config.toml
one_sided = false
max_steps = 8500
adamw_weight_decay_other_params = 0.05
Rows from block 6, named by matrix and row number. Each number is 500 + 40 x the weight over its row's rms, rounded and kept within 0 to 999. All counts start at 0. Numbers have three digits each. After the name is the row's rms in percent of the matrix's.
# fc2: MLP down (model.blocks.6.mlp.fc2.weight, 256x1536), inputs 364-454
fc2.95 102:495520486480471484514474564483552524509514518559429504488462505516495443499480556493455444554476531532503492425434500505513467486527507538514474446538492520478560544469477469523527422427472493506497457498528447488441478471520545533436488455481481409454519466401445437475481
fc2.96 100:547512543493539532551506483550471547481467537603487459483481511479523402508532497484497513468438485492466537532518542491479560533489556434519493451473539405482526486447472527457495418482449476505427577460547478493505507530573473485488485466515509471502522494495547482436481
fc2.97 105:491537563565490501523496531554491548518497475596515484526565525517486447510560447505511527465494490550489537499565484433552517444474468529479485514475462623526476493425515473494490479469478483532509519461597507494444558505450499585520434563488479504532505496590526505537439
fc2.98 099:538502563555569527482456538501509541494559449569459542508493497528499420464472410468510534543511426502478439539473503474399442499491546473518475529507466523489508474526469505526523527476430519507514457515522489489484499553515501525407423499440446510495547457655507498382579
fc2.99 103:531532495471498485466511526517502444436472520521503453524479598560593412456469570480454524524544499540441533500466607488489451452528516478477542490519500501545554518518503524511520539477512573506571470499463456509522519573500458498571547451485566511476556525470501526510546
fc2.100 099:496478500498461575643484495418570471483537501559506468535445490486539517506526539498480538547520497492550584477513438496441427457514550450457505458505444518489571478416576459479444493512541539467488465510503482506462508475503440501505552486525516389470474450572467519448530
fc2.101 101:503494482506535527426393510575452390523578486472466566487510480431497399489461414517461491450495495487430540552515493466472490478537550428477534498493470487420384540560510510500483561559526508464492549520470510415475542506461464483527413470457426525469517429413541513495553
fc2.102 096:477521525534538520481481513501505502521516465474465549526500546523532540454482465526522465505452472492468530500457525491469462492435524518481518487529530404537477474562469502506588460515465530467515531524500434500471493468535494476570456511496486467518446435544459464442435
fc2.103 098:480557464504555509532421489485586518495487543500495471489529519492489516551469545500511535509481502467435450496486498481527437488501477486558547494547484511527542522478485487450516518510487496528439465494408466433565506479591511527485562497449514568430475527387459549481460
fc2.104 101:470417509405449535532605466632472429514458497456455483578534496461565540483504518468488514492516520490497509527434536542508489501472573528512526511454518444542561549499492475476508483515463461481578597509476542530432517512592524512515497500513503508544567493549518455646531
fc2.105 089:500436457555522511471549442562554572498532491386543522564509551484514479501509497579531548517484538566412482538436487430514473464536522477493511528490503391590524501495524480530490599475488545527533450497524453451482466438569538533479485539503453530559490494544490526509545
fc2.106 093:510488491477420531483565447508493596510507485423469539487476546581500506530544452527466505550501453458492515529492498530488519487526529567518523494520473574475557537566520450562476509500524516500503487527540462494533501483440467477518463469559512449639482453460560566550558
fc2.107 095:491432510455503501491528502455493542441531473512464499445476537555537434463475543518414490455490519517509594475470534476474549545542571533450514505456491600444521490426410504460533513471431495543525552496482519503491512536535477518454538535549562509489551501523462419514494
fc2.108 106:537512518489509522485495529470505645558487478549503511509501483586481511476504517480524491488559542522515491451520495486524571507495530496538475542485494625525501506447501522492506531491564522517520472573486513491456530455554467511534537450548471464496558519477458545421519
fc2.109 096:534468541493491517487511491465595523423456524478385414504447471446551527518498499461481507504453509431560523488460463443507450458487501463570501462585489430432489453401442502492452491576489555585438486485460468441485498482511491514523420585480506511570500560513447414499484
fc2.110 096:478468500478409433567425509521449568499421493643524476430483478501505565537438466498498544565426427492505495546448496552487440544487496452562509467535495500453479431509473486514540554514526505564546492489506434544511478492482473464449528504469429550447480423553483520478511
fc2.111 101:511485536544568498513562441499532556498462490488513492505499436573548434546546500463531511505477502438515486462499515530463496481506509569459477537474484531451573493498592579527408465543531562526496447484485513487506464522495473515459578437466512421585474469619500438493555
fc2.112 103:553481456514485510428545514420534505488474468460479482444481491534468507524491492427450495551507471519495433501518505493549434476495474486468526486530511615502412398486446484570481538503493463476563469474562510493424542638464507491503446506506496536557480519490495490488502
fc2.113 100:508452514497511501564554485521514558494437538555553482447504529514498445529517554489526473451571497512561422463486428438489539491529562545504524490584568630509484533484518467601523533594493565537558434492485509487442487581520529493526468530507504489513548486647457512539582
fc2.114 097:506507521518392486509453528508525538534465528548554552438476523601462449473460494501423479494520523512530383531487534492499492482488525497501508532493470491510538512469478496544477464456474514462482585484531508532504563532506478467510518487510429480394494543510504463462440
fc2.115 101:516408489535529486519526464562509459510536583420504510485472473587462553459547445447530421465488524507514537515485499557490512502463528465533466481486477496446538524505515461479497442529476420504534455503395467559511537484553458520476508466431507512508504464424539473427558
fc2.116 113:495474479448518524655564514558506428536507500545461462451535492542543514511525426460510496465528539478562600467559545471449560509496512508492526564472454456558562456472449510529523422525532468478445456525486476481488465434492438521422514449536440531532496517472590489500600
fc2.117 101:503471485511456520544461515536511430464484485440430483546499468484521462479449521491521481508454491443545524405498491505441508428480503496478471479547466481477517467497479517489428457504467516509527476525469492455539501500557432501465485543466523435524465490631490454466431
fc2.118 100:519542456527459463464510551459450550513465449474492477456491617475464507433559500482571437493424513522411525470469473505565536478525497499435466455511457610538443520471466498469477551485516461382478498544439495480499506507485514477464479496511507535562521526467474464530484
fc2.119 100:493455489453375507593533492468509563541559576463526517465460552449538560502594463508475498495506480496534523468535441477542553502488519552560472487517497478497512491462487491518460480487561549511494469568494500514459429502444485508539520519508485436497536463398520487536567
fc2.120 093:472528548470505494558484438559492452464535448489488522463469576500423544508464536473546476526427509546480367549399472478511458448533487566526554507487542524450545462578507512497525549484450495526580519489467472437544486536502494478499519456473512501509486454509444492513408
fc2.121 105:540467507494531531503535435517504535455508543484575522495476504505564509480424424535574489465548450495453529514586470538477539503565530501460470452477526489525492566550515542504473500534547533558571556496523542497455458475446498498489550496559435424636480534447588531615512
fc2.122 100:434490561502526522442519534554535493446496471466527481491496492442563501517505573515484430536540483513418416501519514478537523466484490501469480495525452557538506504511529453507426546484509462435394468479511542464552447514406512561520487504456537489463519487414476495542458
fc2.123 099:505460483503432488501491519498569573490514510482476497456501496496537479509531483450483476444514493531490560486469501479481510452492484522520513532514446547482470451475406417500495539441438478512503435481470496455486495486612458455464510497453469520513494477593526548595443
fc2.124 098:475461508505475486511526514434490575506483511450494554446510446607531540480595519534572481483457531521469479550469558471476577528537536505496525562527556527463476492506502485485484415577505556549548460536589491456509525528539513532437542509515436557498524538522430483486607
fc2.125 105:473395543501549549544506490512556456538528462507497455543545503464525466496583503469484506516525493484551458530511448519485540521460505474503530538468490440492465493506487530462484517501460548477413484492474473499557491477449473518533540481478532474491517548528543516425517
fc2.126 096:496501500493453423525505455395506504509462463442478441459444462501479503495532443455501502467517527475534420468522509442560570491473525502540544569424453600510519476482419517508532554539484489549486488547489505433502521516478550510492409468512516597585528470567453541579470
fc2.127 102:480526508464565466516530530510515551576524519467507408449474525500527527434457518549477482530558510468510570458544457553505555442465463515524516459469566529540469547409522470431497602476581485497441440491524529482514512478474504518526466464515486577480489533479484568518573
fc2.128 110:469545501487454499467497482485493515471479513520506520554486479428567491500461526521552393479457540548566558463454426523512501481504500482484524477523486433498509513458612476504494497477481495506505503497488518520485571435529538513553458509458438502626557509505486486471461
fc2.129 102:523532521504471532493516536523464545535490502449497452518489489522535432450503544519446533519536508471476459503538545504487544470488515473549524487428441413492542507509548507495558494490477511493551514520522539510525521500550514536565551523483502532553582449586480483602450
fc2.130 096:520485495516432493448509469472485572546523555574490516502523490480499517495553497548472465516544553512552567463516515483470486499543419448508487456503424410481495517456426520476515482541431498480446445507441490427522543451472526449459470458471486501541519503444505433455514
fc2.131 095:507489532469559523435551549449452517469506470479508528459475462528412497472516597505413516477529498528495427531457494530454491467559442561462496412503517540452486480440465454505519512502507521499543495514500476463520499525462471482510528509488505426520490541600544490515492
fc2.132 102:507435484502500498475514495501543531517541510454479465436454498451480482512556479492536417496508546512555466489595484479505462465473565477464503506504485494478521454503541510549506383527473531520419459521500525509503473517415491509493462473481521563535426485560509537465450
fc2.133 097:504522482472530502473577485406475492473473561549516524525479465508484544467529464442553477492523454504471532497483538524502451464536493502530476508553546566488491457433511486488515519472507449465564528526526526523468533498535486486435546476487512466503550512457536473485495
fc2.134 103:529503495441543493461530492487509537472493527476489514516533522572531468549531497536559497532448434561466458536470513558522503505479522491506528469472477536512459611532558511553525467508501514510520521509490518555514551529512527489504452526476508551544442512533550482503542
fc2.135 103:536483480507572492433543492438444525539441554493519463475454488445436461539575508445498502468450488452480528502522480499504568535527512478461553541513490502549477541530485524513444476480490492536585431491489509499521460489406459504448479403487451493509537530588550578560579
fc2.136 104:518489547529522461624535517527505514472501513570521510519506489507563642495539522440578437500432482540506524546509470484454524529544523464515499531496465456499531551566508537445543478539502488441509528453468511455498488508584525435485519534444530535511495457486553467570514
fc2.137 104:506533453526522492522489474410531580549477499609461509487502469554512468532590531504512494508461432508479441542470484480466446452470501534421490416423498545454417538465530536460485499527468468477500495492447501461521498511515468460510558524511420551514518567629503479444492
fc2.138 101:556504460497526547518547515475500585514535493528516517586563488537540485547534558534481521536506572522550462542477471520490496481489472554497458475518475528456458545453579528491510553592504548498550467460438517538436461528469554509524503482523548514593575523495512438540515
fc2.139 110:504550435539556504479547417508549477521524537547478511526498553554522449527558596504555486490493514499519564524482436549592495530518550512534515484457586567491530503444592537471474484480484507489525458508480492587509519505499507545570494494546480514554503495576553545491513
fc2.140 097:509443446504479457442556479453484461465502446546494533484521493472484476486461538564494492468493486491449478524485519453483486519463477474539542477470498464540538509470449501510578513485462468469455448476536519429524461503513465517459509485510426545507526459415533423615487
fc2.141 094:435441456430494486484550444487528424516461483521520479491492502472487451488431515559513525523486495499577469535512485534518544539470467519506463539475432529447538480495495539464571515487468506500559536496493475477485488472529490472537496445462498427487469491552557458498486
fc2.142 096:446511487473575495528473501523552464532530515487552514489490511487492564507444476476506430474523447469532508511487455483519525519434496460522481521554565450461471525508419456477482512518502506485544539442484493552434442512514562434441518500507495475508488423495509531463555
fc2.143 100:460545461477472541516518458517476463551465523506549494544442591490457474486484515419523528486500506413477484486509492550467494566497529427421508469495440476486485509477582439470493552455523469532522489479582481533446413491622462486523516511485531501460457536587531538506481
fc2.144 097:474500505507461434491552493485495497549535568429460515434463542474517570471546506510463501488502561475479555460533534493435565487538558512512452534499521502501456509520423513470498560431480502542468517533470531542475461531486527429533624528485505445504471510430458497480504
fc2.145 099:459515440498560437522541511532513504448526503574479521471515463461452494509480385487520478484458496477553419523474519457461488569485516519553418533527532426434470453458569482506494462522445494559522476478519525520506501464515523509459502540505409397529474443497490480537482
fc2.146 104:465491508515533529547507493520564480493487461528457523560494507390496546520466535496563484542523536474454453560496488493529462489474480488567505482504519472448551549519511475469471486586503540490491509468497501401494541500490473575507471534423445434550564534534511508545471
fc2.147 102:515474469533525430458457460476462436500475484449534513472546576472436571541507505553496554520417465469475496471533531526472504515480456488451451526508482450500354499571438506525505519493550506532515465541508499514453473478548524391470525489496573502498524517450557504596531
fc2.148 103:529476523461470535352458399479499502535520428523466533509527498507421508500483522529497456452451445439439469430436439461502443496436502510487508543459518478491465540412468448509427473490478490465437490528509459535505509446500479477505511472507427508531439484530485502528439
fc2.149 106:506527542534489517466493509594525528478518459493480577446522520513520560502542514484505534505522567547500512555572540492577447506491511484470530477487506550521573554505469517523541536464452557582435486530434515449560513510494486469509529525506545593547507557512504524476581
fc2.150 099:528485514538550497512462448500482506491492479507550470519466521501438414519470544505452485520549493500549366580473475487468396526497439464446527529575495439467431539487571536502524448492532541519571454528560441491462512492394461447459494474509442458427540462497502455508441
fc2.151 095:532539455545482514530548511509509491491522493542584498470560503525477445449424507533492521566465536513516397512445572505475479465517448505483516529530484569504522475505575518489438564461438481513595501475568502530438492486493492515472538507512478495538506462635515431573441
fc2.152 097:493483448505530512475509517490434493489531465463511492515484512537484517544561503496399496481488556478488528522576494507506547487513536575524513466555518573501451500580559553510526580455550499524494526512483530572472466478509543503498517474503477505564501477534543439523520
fc2.153 123:511508516447499436465497528529541540493505455386501503563504463528573421522538513502543526515486532500447384496472522460538500452517454493548468488491555489543533543410471508510480467485484513508422525487467525395525490508478491511545480508477510484562469485469551474391556
fc2.154 096:428474508513447493397517481457500551514526492584514493464522518429472469507490543471482497514481514498542527560522519439455538419508512430491503533517536500469497447548515501563424509449510426479491536580518495388491495522476567493477475501453483404454485611531503465518508
fc2.155 098:500481501456405491483467536505543587463481512498481484447450469487526533437399463548452484489475479564519459506432564509533524515560509450492495518509507553502466439550440496532490483449467472552579535460477466449458503424574512519425462498548474493498471526449432485562478
fc2.156 102:506500539491461495480466406575502467464470514508535506486459462439569501497576501455458560526453480518443438477448464471451424486542484527501482496506485450527548504502474475517421461445502471496420489488490509485446504535493491566562410500444496542566524493409527462561432
fc2.157 097:543497509493525476450472491517442480407496531514473479492509502476473492542452564508532493523471509507481556502430428522420500527550473427523492480535442515472527455505435474510514527514529484497514452460516506522628592524552470503511462524462472508518581480607476416480447
fc2.158 097:482473548523473513539559495526539538509525520507530502506509485491512526568468539513505431475514533501485535452561475480513462510454484531417472505451495481462506527524550560584469462489439502472548505542502492435489485418435510573494445492471459481520487388530481549453506
fc2.159 101:494458451494468542501429495528514534463496499463455408427434507514525504461445391426514466565511549491505539414487460472490514435492482405447486512509451475518435449502400485531475507465430443504503500483505458354490468460525490532467505495462497468525475456463526538415512
fc2.160 105:488485522472527471448499501463439431488512519503490523530410484487474387542389472458540487517474496505472569406551472497464526454493450472485467471484500573463480388470470515448535509420498479472402469509442544579523477521538553466456533457499540520422428498376557459433535
fc2.161 098:484417544477463486508429522505453499479459442539520489476485473491477467503483476505453510493514455547536491512463520477541440503488492536507499513483493540532524539468502552475465498481451533446561452452427505535518529454402469538500543492533495534517520479618531507499547
fc2.162 101:474535491523542498516470454445445461476451501458444501440470484451445406494473511504450512504487496460521475477429527517491491447521458528436507496515490511476457469486418507504488538491496476483473481495478471399483467476540534440471430503520498539527477504411480491450487
fc2.163 102:542552541489496493440507545419513483446463483473563550454500477500467478487480500491438478443512526499500514500483476500488450512501495484508533518510476458497438484523463494447525523514476466433440487538481428511514508487451500479516558493453518496480515505456468506526397